Weights of a small contrastive audio-text model: batches of 256.
Rows from block 5 of the audio encoder of a small contrastive audio-text model, named by matrix and row number. Rows with one number belong to one neuron. Each number is 50 + 10 x the weight over its row's rms, rounded and kept within 0 to 99. All counts start at 0. After the name is the row's rms in percent of the matrix's.
After each neuron's rows are labels from the 100 clips, of 14848, where the neuron reaches its highest value: "responds to" is what is common among them; "peak in band" is the frequency band that holds the peak. Only what is clearly more common there than usual is listed. The data: simulated sounds of rotating machines with and without faults. In brackets: how many of the 100, against the usual share in percent.
# fc1: MLP up (encoder.blocks.5.mlp.fc1.weight, 512x128), inputs 0-127
# fc2: MLP down (encoder.blocks.5.mlp.fc2.weight, 128x512, transposed), outputs 0-127

fc1.95 090:55 47 41 53 44 58 23 45 45 56 49 62 46 38 48 56 35 43 61 51 60 50 35 45 63 46 75 48 56 53 67 49 58 69 32 41 54 55 56 51 46 55 53 42 55 45 75 44 37 30 55 60 54 66 29 58 53 61 60 46 79 59 48 26 43 42 52 51 39 57 62 49 49 51 34 47 41 42 59 42 38 66 42 62 46 48 59 30 48 51 36 44 51 46 52 59 60 50 55 37 56 57 38 47 53 48 37 44 52 53 55 41 62 45 53 62 38 37 51 63 48 47 44 58 68 57 55 55
fc2.95 093:50 37 56 52 48 51 73 49 64 44 60 50 59 64 51 31 29 52 60 53 70 45 45 60 53 58 30 44 59 36 58 42 66 42 64 52 33 48 45 43 42 33 56 58 37 22 43 48 42 50 36 46 45 60 52 61 60 52 46 41 60 49 48 46 44 41 51 59 62 38 47 52 56 47 44 47 50 40 54 51 56 61 48 66 65 54 49 65 65 48 40 38 48 41 59 32 39 55 41 50 35 53 60 63 62 33 53 41 36 48 58 71 56 39 47 33 43 49 57 53 44 76 51 59 50 52 55 49
responds to: bearing knock (100 vs 13.7); state: faulty (100 vs 55.1); piston engine (30 vs 12.8)
peak in band: 2000 to 4000 Hz (81 vs 25)

fc1.222 096:57 50 45 68 55 59 58 47 64 56 47 47 41 48 62 57 59 63 56 45 44 51 40 49 54 39 51 48 62 40 59 59 45 48 37 48 49 65 64 35 49 45 43 45 59 72 56 49 39 43 59 60 59 63 31 52 67 59 59 37 45 54 37 41 43 34 34 45 36 57 29 44 35 50 55 57 53 40 50 43 53 41 37 51 47 49 59 47 57 49 58 74 62 38 34 51 55 60 55 47 72 63 38 33 59 67 52 48 57 53 56 54 42 65 49 68 41 34 45 43 56 39 33 72 64 44 48 52
fc2.222 088:41 45 58 70 52 44 50 44 51 53 71 43 32 57 38 51 43 55 60 55 50 39 48 29 41 42 49 47 57 68 39 51 53 54 65 54 33 46 40 41 60 55 53 41 47 50 52 49 55 61 68 39 65 62 65 70 47 53 46 26 53 52 52 53 65 47 49 46 51 58 65 52 49 46 40 46 50 40 36 44 63 32 44 41 53 19 51 41 51 43 50 34 45 48 66 61 59 36 40 64 47 37 61 56 43 51 71 35 53 69 57 54 49 41 52 46 66 50 56 46 63 54 44 37 60 41 55 59
responds to: bearing knock (47 vs 13.7)
peak in band: 2000 to 4000 Hz (50 vs 25)

fc1.57 098:38 26 50 39 78 57 62 41 31 37 53 68 48 63 72 49 48 53 41 50 53 49 48 46 47 49 27 44 47 54 47 45 47 54 47 40 37 41 49 36 36 39 46 43 63 48 51 52 59 57 52 48 42 44 62 42 41 69 50 53 38 43 63 65 53 52 49 48 44 48 58 45 40 36 51 64 60 39 69 53 58 49 50 52 52 53 35 44 34 43 50 65 50 60 64 54 41 48 51 61 52 58 62 41 53 51 63 42 62 41 60 43 56 43 53 70 71 35 58 62 57 72 56 45 39 37 43 60
fc2.57 094:48 54 51 52 47 43 25 54 69 68 51 58 52 44 59 46 43 36 51 60 68 45 47 37 47 53 36 50 52 59 56 47 51 53 71 54 55 37 53 47 59 48 45 44 62 32 51 41 58 47 48 61 56 56 52 38 38 44 59 52 61 52 44 44 38 53 60 49 71 73 54 46 49 44 54 45 42 38 42 45 49 62 51 54 61 58 35 47 58 69 40 43 40 55 48 24 41 52 41 48 49 57 50 58 27 54 34 52 60 61 48 39 54 64 59 38 22 67 38 69 57 61 54 61 50 53 55 31
responds to: electric motor (46 vs 12.1)
peak in band: 0 to 250 Hz (44 vs 12.5)

fc1.476 112:38 45 72 47 56 56 24 48 61 68 57 51 37 47 54 45 36 64 52 51 71 57 55 34 40 55 57 42 63 47 64 55 47 48 67 48 35 47 29 66 57 53 57 54 49 43 47 41 58 57 71 40 64 34 50 52 52 35 60 32 49 56 48 55 44 55 39 44 54 41 59 43 64 53 44 44 62 49 37 47 50 45 40 52 59 43 51 39 58 52 54 48 47 55 57 41 40 41 56 43 48 44 48 42 38 51 74 44 52 69 48 46 58 45 56 55 61 33 57 31 48 52 46 31 40 78 54 50
fc2.476 120:28 35 52 42 62 57 55 50 50 34 56 69 71 86 45 35 52 37 48 56 35 37 52 56 39 55 45 48 51 37 55 42 67 55 56 40 47 35 55 39 39 39 48 45 52 38 53 57 63 63 59 39 43 34 45 43 47 47 29 61 36 44 48 54 58 48 65 57 44 57 60 39 54 55 65 49 54 56 43 56 58 50 42 53 61 64 48 49 43 50 51 51 41 60 66 45 57 52 54 54 40 41 52 47 63 57 43 49 45 44 54 52 56 38 42 56 67 59 53 62 45 71 62 41 39 28 34 42
responds to: state: faulty (84 vs 55.1); rattle (63 vs 13.6)
peak in band: 250 to 500 Hz (51 vs 12.5)

fc1.441 096:60 50 43 56 35 58 27 36 54 62 46 58 46 30 64 45 33 38 49 41 52 51 49 26 48 38 76 57 53 53 65 64 47 48 49 52 58 40 45 42 51 55 51 46 68 40 56 51 39 35 45 33 69 59 49 53 56 50 60 43 55 51 56 41 55 33 40 60 40 43 54 41 45 53 32 47 44 45 46 45 41 49 49 57 37 44 67 50 56 51 46 57 71 45 58 60 47 48 51 38 56 50 41 40 45 37 44 52 50 50 52 20 55 40 57 72 54 45 58 43 58 54 28 59 66 57 63 42
fc2.441 092:47 42 48 51 54 26 40 52 43 50 54 58 55 73 56 46 45 52 40 54 55 33 57 44 47 47 40 55 51 66 58 43 69 66 70 57 31 50 56 58 39 31 54 43 58 33 48 53 52 65 59 48 38 47 65 43 33 49 43 56 42 50 48 58 24 40 61 43 54 69 62 44 55 52 50 51 56 47 49 56 31 65 55 56 59 57 41 50 55 53 41 48 38 61 61 27 38 23 47 34 47 42 56 55 56 42 51 52 54 54 64 53 60 53 44 56 68 49 62 60 49 45 52 62 35 50 44 34
responds to: bearing knock (94 vs 13.7); piston engine (51 vs 12.8)
peak in band: 2000 to 4000 Hz (80 vs 25)

fc1.370 089:47 39 44 67 65 49 55 41 54 37 57 52 68 74 56 51 41 44 46 59 26 43 43 47 53 39 35 48 46 46 45 44 53 49 51 54 38 52 56 60 42 22 64 43 48 49 52 59 48 58 59 43 41 36 57 57 49 43 47 49 41 48 55 46 61 67 42 59 51 38 55 45 48 51 48 64 63 47 44 51 64 45 41 57 55 58 32 53 53 44 64 49 31 46 65 44 56 48 52 65 28 43 51 35 56 51 56 30 49 41 60 50 63 47 50 71 76 56 58 67 63 46 55 31 62 42 51 37
fc2.370 081:62 46 48 54 53 50 69 55 59 48 38 35 51 55 32 32 42 42 68 45 57 72 56 47 58 53 36 49 67 55 56 56 46 85 60 56 47 41 53 58 33 45 53 46 50 40 46 48 52 43 59 53 59 67 48 46 59 51 49 37 42 44 48 50 43 57 48 45 60 59 45 55 51 48 50 51 43 62 42 50 57 54 43 42 59 74 64 70 48 55 48 47 32 53 45 44 38 51 62 33 54 56 55 72 54 37 36 51 41 61 34 50 21 47 55 44 69 47 45 59 50 56 48 55 41 43 71 44
responds to: electric motor (47 vs 12.1)
peak in band: 0 to 250 Hz (45 vs 12.5); 250 to 500 Hz (39 vs 12.5)

fc1.206 126:30 38 56 32 61 56 45 59 62 57 42 66 40 58 57 40 40 41 39 49 57 50 46 39 52 41 51 39 58 47 53 58 32 55 37 41 59 65 59 49 58 56 55 50 69 38 39 77 48 56 41 60 56 55 48 43 42 63 39 42 48 50 60 53 43 39 52 69 56 28 44 45 47 48 38 51 55 50 59 51 54 58 44 44 60 59 45 66 42 53 43 39 56 49 46 50 60 58 55 40 44 46 56 55 49 25 53 46 49 59 72 56 54 46 51 44 60 71 50 39 61 41 61 41 89 50 42 49
fc2.206 128:34 49 56 29 62 47 45 47 63 48 45 50 42 61 72 44 45 43 37 56 67 59 41 52 50 46 51 39 53 38 48 55 43 45 46 46 58 46 61 48 79 55 40 54 57 50 55 49 52 47 43 53 58 54 50 38 35 58 50 52 52 51 36 62 39 51 55 45 46 42 50 33 45 32 59 48 58 49 61 49 49 32 47 44 51 64 38 53 48 43 61 36 56 50 42 52 48 59 43 60 51 57 46 65 61 61 37 43 48 68 63 63 51 31 58 49 48 54 37 53 61 59 61 23 81 22 44 58
responds to: speed: fast (60 vs 33.4); gearbox (46 vs 12.3); speed flutter (44 vs 14)
peak in band: 2000 to 4000 Hz (67 vs 25)

fc1.10 101:43 49 57 45 47 57 52 61 48 69 44 77 44 48 64 48 56 40 45 39 55 59 55 52 57 49 53 62 68 61 63 60 40 55 56 40 44 52 57 41 40 50 33 44 66 31 58 58 54 36 56 52 47 57 38 49 47 58 64 40 50 72 52 36 43 46 50 48 52 43 49 49 48 37 49 60 47 33 60 38 41 61 52 34 40 49 54 43 59 56 43 65 53 34 52 51 57 36 68 50 67 53 48 34 26 45 42 51 55 30 43 31 44 62 55 65 38 32 57 54 61 45 39 66 56 53 51 66
fc2.10 107:44 68 59 51 48 46 55 48 62 51 57 47 57 53 47 47 39 36 56 43 37 68 56 40 47 47 48 44 59 63 39 43 43 64 67 43 32 47 49 72 34 46 62 62 46 40 59 55 56 49 56 50 52 49 58 73 52 60 58 35 79 61 38 34 57 47 44 51 49 49 48 52 45 62 61 49 56 47 33 56 32 26 41 57 36 53 38 43 53 51 49 62 42 44 44 63 45 42 55 46 40 50 65 48 42 49 49 51 38 52 40 62 47 48 53 33 62 34 62 64 61 31 52 40 49 43 71 39
responds to: bearing knock (49 vs 13.7)
peak in band: 0 to 250 Hz (53 vs 12.5)

fc1.141 103:70 59 61 63 62 45 28 55 47 40 54 40 51 59 42 52 44 57 77 55 42 44 42 48 42 33 47 43 50 39 49 47 33 50 46 44 46 59 25 65 43 33 52 56 53 40 53 31 52 46 65 45 43 51 51 50 49 75 59 50 42 55 42 61 41 48 61 41 48 44 37 42 55 40 62 47 58 38 76 43 53 53 45 47 33 60 56 47 54 47 51 58 45 43 51 50 65 68 32 44 60 58 40 63 57 56 46 45 58 65 60 57 64 28 51 51 58 61 57 47 57 30 46 47 39 35 55 47
fc2.141 090:53 49 38 81 50 49 43 58 48 37 57 45 63 49 31 66 55 59 40 38 50 33 50 34 56 47 48 50 47 54 48 61 51 61 60 57 58 36 46 48 61 55 46 34 48 40 38 56 46 55 63 46 61 47 47 70 41 55 55 51 39 55 60 40 67 65 58 49 43 77 39 46 50 31 53 40 56 45 57 44 42 44 26 56 58 35 36 66 67 38 63 34 42 60 59 59 46 65 57 35 50 49 50 62 60 51 59 49 52 44 55 59 70 57 44 45 48 44 52 47 63 37 50 46 46 65 46 40
responds to: speed: fast (64 vs 33.4); conveyor (50 vs 12.7)
peak in band: 0 to 250 Hz (83 vs 12.5)

fc1.494 105:35 43 46 51 37 59 60 51 59 63 41 53 28 47 67 62 43 51 40 56 79 63 49 42 64 68 54 51 62 45 62 57 50 55 46 48 72 44 38 37 25 48 45 41 46 51 60 60 52 32 56 66 67 42 42 55 55 56 62 53 60 65 55 38 50 41 64 54 45 53 68 41 37 57 35 47 44 41 71 39 40 66 50 49 41 41 56 39 49 49 50 47 53 46 52 57 43 49 56 47 58 61 54 49 48 46 62 48 46 54 64 28 57 41 55 55 30 33 43 47 49 55 37 63 55 52 63 48
fc2.494 099:52 39 56 38 47 44 52 56 52 59 57 41 52 72 37 30 43 36 56 63 41 53 49 42 38 49 32 54 67 56 53 42 55 50 69 56 29 42 40 62 36 45 43 55 58 31 52 45 58 62 72 50 54 58 50 55 51 50 52 35 58 48 40 67 49 54 50 35 64 51 49 77 58 43 47 51 47 51 27 47 59 49 59 40 62 59 44 51 41 49 43 71 44 61 67 42 38 38 43 40 56 51 71 57 44 36 40 55 53 48 52 55 50 49 53 41 62 48 66 56 28 61 52 44 49 47 62 38
responds to: bearing knock (77 vs 13.7); piston engine (45 vs 12.8)
peak in band: 2000 to 4000 Hz (63 vs 25)

fc1.132 101:50 48 53 41 58 38 36 51 49 55 57 68 59 48 42 69 40 50 39 66 43 57 46 40 44 70 54 27 54 63 58 42 42 56 57 40 50 55 51 28 51 35 52 50 47 32 41 57 50 57 49 48 44 60 39 49 51 53 45 50 59 52 54 43 42 43 53 61 50 59 53 43 55 24 48 59 57 33 66 60 55 34 48 37 49 38 40 33 53 33 44 57 59 36 38 48 37 33 60 51 69 55 41 55 67 63 54 49 38 52 66 48 50 57 55 72 48 48 65 58 66 46 43 64 62 53 62 37
fc2.132 105:41 63 64 49 44 48 58 49 49 43 38 47 29 70 53 53 45 71 66 59 42 59 40 56 46 51 41 44 61 33 62 56 53 47 65 62 56 43 49 67 32 42 55 55 62 46 58 42 63 50 66 60 56 46 47 43 58 58 41 36 29 51 43 48 46 52 55 47 42 35 49 55 52 71 52 54 57 45 39 62 59 71 44 33 55 40 49 25 37 72 47 51 40 34 61 45 52 45 64 54 40 59 43 44 48 43 47 46 51 56 40 51 52 51 38 65 44 36 41 40 48 46 76 64 40 53 53 46
responds to: state: faulty (94 vs 55.1); rattle (59 vs 13.6); gearbox (37 vs 12.3)
peak in band: 1000 to 2000 Hz (50 vs 12.5)

fc1.6 107:42 45 54 40 64 56 43 33 51 32 49 55 51 61 51 50 26 46 47 64 51 47 43 39 50 59 40 41 68 38 58 49 46 59 63 58 52 48 49 54 35 48 66 60 54 31 49 73 52 58 60 40 57 61 55 52 37 46 44 27 60 49 48 52 54 68 63 58 39 54 62 28 55 48 71 43 47 48 49 44 47 38 41 48 51 51 45 66 46 42 45 39 48 60 77 46 42 37 53 51 35 51 57 45 51 51 42 42 50 44 53 32 40 60 56 57 58 48 61 44 71 66 55 28 53 43 60 33
fc2.6 125:44 54 38 77 47 57 43 50 44 34 55 47 38 49 35 55 50 53 56 49 34 47 54 44 43 49 52 56 51 52 70 51 56 62 48 49 54 57 66 60 54 59 47 51 34 61 50 52 54 57 76 21 50 60 47 63 56 63 35 43 54 50 54 52 65 57 51 40 37 50 51 42 50 53 54 59 46 51 24 44 54 35 38 34 60 52 54 35 48 53 44 49 39 54 67 56 66 45 48 38 49 41 56 44 41 35 44 49 58 61 48 48 36 30 58 58 74 59 64 49 57 58 46 30 64 50 52 67
responds to: electric motor (60 vs 12.1)
peak in band: 250 to 500 Hz (53 vs 12.5); 0 to 250 Hz (44 vs 12.5)

fc1.79 096:48 31 51 45 62 59 52 29 24 21 64 57 54 51 67 30 50 48 48 58 56 55 46 39 48 48 34 44 50 48 48 51 54 57 53 52 39 42 49 48 42 49 59 47 50 41 51 58 49 63 45 35 46 47 57 56 42 55 48 42 32 47 48 67 42 73 56 60 38 46 51 46 51 38 68 51 43 50 61 55 44 41 44 58 50 48 34 58 39 31 42 46 47 58 67 71 44 47 46 64 42 43 66 54 57 46 54 40 55 35 43 43 63 47 52 54 68 37 55 52 63 67 52 23 44 41 50 40
fc2.79 105:50 64 42 68 45 44 39 53 54 69 45 52 43 40 43 42 43 43 42 58 57 57 48 30 48 48 55 58 56 62 65 52 45 67 69 51 55 47 52 62 56 56 47 50 52 46 49 43 53 51 66 32 56 59 54 42 43 53 52 43 68 45 53 63 60 49 53 21 61 59 56 41 64 46 49 44 44 52 27 53 49 47 48 30 62 59 61 44 44 51 38 48 47 69 56 34 44 36 46 31 57 52 55 49 30 34 40 52 58 71 49 40 27 46 56 54 60 67 42 65 55 73 52 45 46 60 53 52
responds to: electric motor (32 vs 12.1)
peak in band: 0 to 250 Hz (56 vs 12.5); 250 to 500 Hz (33 vs 12.5)

fc1.122 090:58 45 52 36 64 50 55 43 67 48 51 52 68 63 45 35 50 17 48 43 54 54 71 44 46 39 58 49 73 45 50 44 42 56 64 47 45 50 48 59 61 34 52 38 50 54 42 57 60 48 61 53 59 51 53 55 73 35 73 41 44 65 56 34 51 37 48 50 52 50 47 41 49 52 49 70 43 49 56 20 54 47 50 51 56 57 45 56 53 29 62 47 49 51 45 72 59 43 61 35 42 50 56 40 56 41 44 43 38 40 43 38 41 47 62 57 59 54 54 50 49 66 31 55 56 43 55 49
fc2.122 092:57 58 47 59 54 40 64 60 54 51 63 32 57 52 49 46 42 49 65 46 42 37 45 50 50 49 44 56 48 64 38 43 57 43 61 46 41 51 15 49 41 39 75 67 51 25 44 44 40 63 48 48 29 45 65 69 59 52 41 55 53 44 55 30 59 46 43 48 54 32 40 46 59 62 43 49 51 60 48 59 48 54 34 62 35 51 61 48 42 36 45 55 42 59 52 45 53 57 45 61 40 49 63 47 63 52 60 46 40 57 53 72 52 47 39 42 44 58 62 58 41 37 55 58 30 60 54 62
responds to: electric motor (42 vs 12.1); bearing knock (37 vs 13.7)
peak in band: 2000 to 4000 Hz (51 vs 25)

fc1.477 094:73 52 50 66 47 51 35 53 52 72 58 63 56 50 35 48 35 48 48 40 37 47 58 54 52 46 56 47 50 58 57 37 43 37 42 39 49 75 40 50 53 44 56 33 62 60 53 50 51 44 57 55 34 72 44 58 44 50 53 56 76 45 64 53 64 43 54 56 39 52 41 46 66 40 54 52 40 30 54 40 62 44 42 50 40 45 45 57 59 44 36 58 40 60 51 64 38 52 42 50 62 39 39 50 56 55 22 32 41 52 58 61 63 44 56 51 56 63 55 68 60 48 44 48 65 67 59 51
fc2.477 110:41 45 59 46 53 42 41 55 36 52 38 73 62 66 58 56 39 58 49 41 43 46 55 52 54 52 43 47 42 50 51 46 41 63 49 52 48 50 72 47 53 45 47 40 60 24 42 53 62 51 53 58 34 30 68 45 35 43 37 59 26 45 45 54 58 49 82 34 55 73 53 57 46 61 57 52 58 55 51 50 46 54 68 52 39 65 44 56 33 61 49 48 36 48 46 37 43 43 60 60 39 51 45 40 52 61 50 44 47 59 60 63 54 55 52 54 72 42 31 53 51 58 58 39 47 38 39 46
responds to: state: faulty (84 vs 55.1); imbalance (41 vs 14); gearbox (36 vs 12.3); squeal (34 vs 14.1)
peak in band: 250 to 500 Hz (35 vs 12.5)

fc1.460 097:61 50 43 41 59 67 48 51 61 51 52 49 48 52 52 40 51 23 46 41 49 52 63 51 48 50 56 58 69 29 40 55 40 65 45 42 47 51 71 52 53 36 39 28 64 37 48 62 60 34 49 50 46 54 50 49 57 55 54 48 51 65 51 36 52 44 57 40 37 60 46 36 39 53 57 66 36 50 51 02 60 39 45 47 59 62 44 52 48 32 56 61 40 47 51 69 58 45 50 55 58 45 47 48 48 55 30 50 50 37 49 42 40 49 53 51 46 52 49 62 54 59 42 32 55 40 55 54
fc2.460 100:43 42 47 64 52 42 63 54 65 62 71 38 60 62 36 37 33 46 64 50 42 42 55 45 46 46 52 68 57 72 43 38 58 46 62 56 52 48 40 45 45 33 59 57 41 39 44 44 51 65 44 59 32 45 59 57 56 29 43 53 56 50 51 34 49 42 62 49 59 40 50 45 43 50 55 50 44 53 43 58 38 50 53 64 42 68 72 55 54 61 43 58 39 60 39 47 57 56 43 68 38 47 51 60 53 69 36 45 46 60 66 63 54 45 55 60 55 57 51 74 44 32 57 55 28 42 48 52
responds to: speed: fast (76 vs 33.4); turbine (49 vs 12.8); gearbox (37 vs 12.3)
peak in band: 4000 to 8000 Hz (52 vs 25)

fc1.334 102:52 61 42 70 38 63 52 52 56 77 56 54 49 39 49 44 43 55 58 55 59 40 45 53 53 36 63 57 53 57 56 42 52 24 55 51 29 46 54 42 59 45 55 62 61 54 61 44 28 52 36 51 48 65 41 63 62 47 51 41 59 57 61 23 42 36 36 55 30 52 54 48 49 69 33 52 55 37 53 47 54 49 46 64 35 51 61 45 55 53 47 59 65 40 43 29 52 45 36 50 55 44 39 42 48 54 50 42 56 49 66 44 49 57 54 54 43 47 52 41 58 50 27 64 60 66 60 61
fc2.334 108:51 58 53 54 44 52 49 46 65 57 52 59 46 48 52 26 35 43 46 55 60 55 58 50 61 54 46 49 70 52 56 51 57 54 80 45 39 40 47 42 36 40 53 40 53 34 53 52 44 38 55 52 58 65 49 62 57 47 55 28 67 56 58 48 49 45 48 55 58 54 52 37 56 53 55 49 54 32 59 41 43 61 30 59 66 48 51 72 62 52 30 39 41 33 65 41 38 41 56 40 38 53 52 57 51 42 27 33 40 48 51 63 55 53 51 33 46 50 59 73 48 70 52 56 49 62 61 40
responds to: bearing knock (99 vs 13.7); state: faulty (99 vs 55.1)
peak in band: 2000 to 4000 Hz (91 vs 25)

fc1.36 094:59 51 42 54 56 64 33 50 57 61 52 48 53 42 47 47 42 32 46 38 53 48 54 48 63 50 43 51 56 23 53 66 41 78 42 49 48 59 56 46 52 48 44 33 71 33 49 66 57 41 42 45 48 69 51 48 52 62 52 52 40 57 58 37 49 50 54 46 35 58 48 33 44 35 62 64 41 48 56 00 60 48 43 39 59 53 50 53 59 43 50 48 56 51 61 62 62 49 47 43 50 40 45 48 43 44 44 48 54 36 50 40 50 57 57 57 47 39 52 55 47 63 42 48 52 60 53 46
fc2.36 086:33 42 49 56 53 45 68 48 64 59 70 46 56 61 39 41 47 47 59 55 39 52 46 54 44 47 55 55 55 65 48 29 58 42 48 54 58 49 50 24 46 35 62 60 48 50 45 48 45 60 48 74 41 41 49 53 55 36 48 44 55 49 63 39 42 34 60 46 52 26 42 38 45 44 55 49 47 54 43 51 40 45 56 59 50 57 72 51 53 58 52 65 55 59 36 48 46 51 48 74 54 50 45 57 61 72 32 45 35 45 65 57 55 41 50 70 45 55 51 68 51 35 43 52 30 32 64 50
responds to: speed: fast (62 vs 33.4); electric motor (47 vs 12.1)
peak in band: 4000 to 8000 Hz (61 vs 25)

fc1.253 096:52 48 49 43 48 49 30 58 51 68 49 58 40 41 56 46 38 31 55 58 63 58 61 47 47 52 75 42 61 39 42 60 42 58 75 33 49 46 42 43 32 54 51 60 62 38 71 50 28 38 51 59 39 78 53 52 55 54 52 48 69 53 55 52 47 52 49 57 42 45 52 39 53 49 45 55 33 42 66 40 49 49 46 51 39 59 39 61 73 52 37 45 60 47 50 73 41 42 44 38 56 38 49 51 41 46 33 42 50 42 49 36 46 47 64 40 48 33 45 45 58 50 61 46 60 52 59 60
fc2.253 096:55 46 42 60 53 59 50 50 55 35 59 41 61 73 53 46 41 52 55 51 34 40 40 56 45 47 40 39 55 35 33 37 68 40 32 46 53 61 66 43 62 37 60 48 42 40 44 53 50 54 32 43 33 41 44 61 55 61 45 51 44 50 48 44 63 42 67 58 63 45 57 60 34 65 42 49 42 73 52 51 58 45 58 62 49 45 46 66 49 34 65 48 45 63 45 49 48 59 44 69 23 49 42 50 50 53 57 43 36 52 70 76 54 46 47 49 70 49 41 61 48 46 51 55 48 44 60 34
responds to: electric motor (44 vs 12.1)
peak in band: 250 to 500 Hz (34 vs 12.5)

fc1.85 105:54 56 41 69 33 65 48 64 60 59 62 40 42 40 42 57 42 55 58 57 49 46 51 45 61 52 71 55 54 52 52 62 50 25 42 35 49 58 47 44 63 57 40 54 60 49 51 47 09 49 43 49 45 67 28 60 43 50 57 44 52 50 47 48 35 58 51 46 37 46 40 65 36 56 70 38 51 50 52 51 45 47 34 63 28 52 52 48 60 45 51 48 46 39 47 42 57 55 42 57 48 49 42 58 45 59 47 44 59 48 54 51 60 60 54 42 26 55 43 41 53 27 28 58 53 59 48 59
fc2.85 098:43 47 49 49 41 48 54 49 57 51 62 42 49 46 56 33 50 29 43 62 59 67 50 34 43 55 36 48 59 59 47 57 51 61 73 41 48 45 43 63 36 45 57 51 37 51 43 47 55 50 54 32 70 56 55 60 61 36 51 30 62 47 52 50 52 57 39 56 78 46 58 35 60 54 42 58 40 42 50 43 51 50 45 54 63 61 48 63 51 44 35 53 34 54 67 28 33 54 50 41 36 44 71 63 53 41 43 50 57 57 51 56 38 38 56 34 54 57 60 68 40 71 65 44 51 59 59 49
responds to: bearing knock (59 vs 13.7)
peak in band: 2000 to 4000 Hz (79 vs 25)

fc1.244 095:63 61 48 55 43 64 50 51 44 57 49 63 47 34 38 60 49 53 48 50 41 58 49 53 59 41 77 41 48 56 61 53 46 35 27 52 48 58 52 54 64 69 50 46 53 52 62 58 33 45 49 46 53 80 23 61 49 50 44 41 57 68 67 45 36 22 52 59 41 44 50 46 42 63 48 38 44 46 36 44 46 44 35 49 32 46 56 53 49 48 45 51 50 42 38 58 52 44 64 59 65 42 50 56 45 56 42 41 40 59 50 60 42 41 57 46 53 54 62 57 49 27 33 50 62 54 63 46
fc2.244 089:58 40 54 47 39 51 50 48 63 52 48 53 80 64 35 38 42 36 49 41 58 57 49 57 51 55 43 43 55 49 64 37 48 71 83 52 46 45 60 63 52 49 53 47 55 44 46 47 47 62 44 43 45 45 53 56 58 46 51 27 56 49 62 44 64 48 57 49 53 64 46 43 48 60 44 52 59 42 52 51 51 58 57 53 68 59 48 70 54 51 45 65 27 54 53 31 44 47 49 38 35 40 66 61 48 33 41 42 44 45 68 51 36 50 53 32 24 69 56 52 51 57 52 43 55 53 53 31
responds to: state: faulty (86 vs 55.1); bearing knock (57 vs 13.7); conveyor (31 vs 12.7)
peak in band: 2000 to 4000 Hz (74 vs 25)

fc1.23 091:46 33 61 60 58 48 52 40 56 51 65 68 53 63 45 52 45 47 54 59 39 44 57 53 46 41 32 50 55 57 48 33 57 37 51 24 44 45 46 47 40 22 62 60 57 35 49 59 53 64 36 51 34 54 53 46 40 48 41 49 29 52 70 53 42 58 53 48 46 58 42 47 44 46 65 63 49 51 51 48 67 50 44 56 37 66 40 58 42 45 43 53 32 48 64 40 47 59 42 70 40 35 53 43 46 68 53 34 54 50 63 52 72 52 50 52 62 52 62 64 53 64 52 28 39 50 54 44
fc2.23 087:53 54 56 55 44 52 48 55 62 50 49 24 55 52 32 29 50 46 66 44 59 55 65 37 43 50 48 42 72 51 64 63 52 53 69 46 44 38 46 53 49 44 46 41 55 28 33 53 56 42 69 51 68 58 38 52 67 59 68 35 66 57 57 53 47 51 49 53 61 56 59 68 51 23 47 46 54 50 37 30 56 53 52 36 58 66 53 47 65 55 48 55 48 42 48 45 48 49 60 35 46 57 50 37 41 37 34 57 43 54 41 45 43 52 54 37 53 60 41 42 45 57 46 53 39 70 61 49
responds to: state: faulty (90 vs 55.1); bearing knock (85 vs 13.7); conveyor (35 vs 12.7)
peak in band: 4000 to 8000 Hz (83 vs 25)

fc1.338 103:59 57 43 68 48 62 27 47 26 62 52 57 65 52 49 40 40 47 57 39 58 71 42 41 43 40 63 45 53 38 52 73 53 54 49 46 39 49 53 50 51 67 45 48 61 30 67 44 45 30 54 43 56 72 47 49 44 66 48 32 59 45 51 53 43 45 60 63 31 45 56 55 47 67 57 35 47 43 51 32 47 51 45 52 38 52 48 61 53 38 55 51 52 56 50 42 62 45 37 66 67 41 50 79 46 54 35 40 55 44 59 54 47 62 60 39 55 40 47 54 50 48 49 49 55 35 53 53
fc2.338 119:55 45 53 51 61 39 48 43 45 33 47 55 54 49 59 56 50 50 52 55 55 41 44 67 51 48 44 38 40 49 26 49 39 56 46 44 60 61 40 63 52 51 68 48 40 36 48 51 52 52 38 65 37 26 68 37 48 35 40 62 57 56 49 39 68 58 47 37 75 51 68 44 54 55 40 49 55 53 68 57 54 54 66 52 39 54 57 52 47 47 36 25 53 38 46 31 39 48 44 64 22 62 43 52 51 57 70 45 48 58 57 54 52 43 47 41 47 47 40 56 52 58 67 62 33 50 53 57
responds to: state: faulty (88 vs 55.1); bearing knock (65 vs 13.7); electric motor (31 vs 12.1)
peak in band: 2000 to 4000 Hz (74 vs 25)

fc1.243 105:32 55 35 45 36 53 59 64 36 58 54 60 69 45 53 48 49 43 44 51 38 55 38 57 43 42 65 50 67 35 51 42 42 42 46 56 58 65 38 50 36 40 54 55 35 53 60 54 43 53 45 57 47 47 39 77 73 59 56 49 63 58 64 31 50 51 50 34 42 36 45 41 48 59 49 53 43 40 57 52 50 33 38 48 59 42 58 59 59 29 61 66 49 45 46 57 37 57 60 63 41 42 56 45 47 57 63 46 38 38 46 58 39 57 47 49 51 55 74 47 47 42 32 54 58 55 72 50
fc2.243 109:49 38 44 53 48 52 43 51 55 53 71 31 32 51 51 56 52 42 62 55 60 40 53 36 40 62 38 67 43 50 42 54 60 47 64 55 42 36 33 48 52 52 44 50 54 41 44 40 51 63 40 43 60 45 51 50 49 38 58 49 41 39 53 60 49 65 25 56 63 57 60 65 65 34 52 50 43 49 56 57 65 67 36 49 56 51 45 42 53 49 34 45 69 46 77 31 58 52 21 55 48 56 47 57 46 47 48 53 66 63 52 42 54 55 40 60 44 55 48 74 40 68 51 49 38 59 52 48
responds to: electric motor (54 vs 12.1)
peak in band: 1000 to 2000 Hz (30 vs 12.5)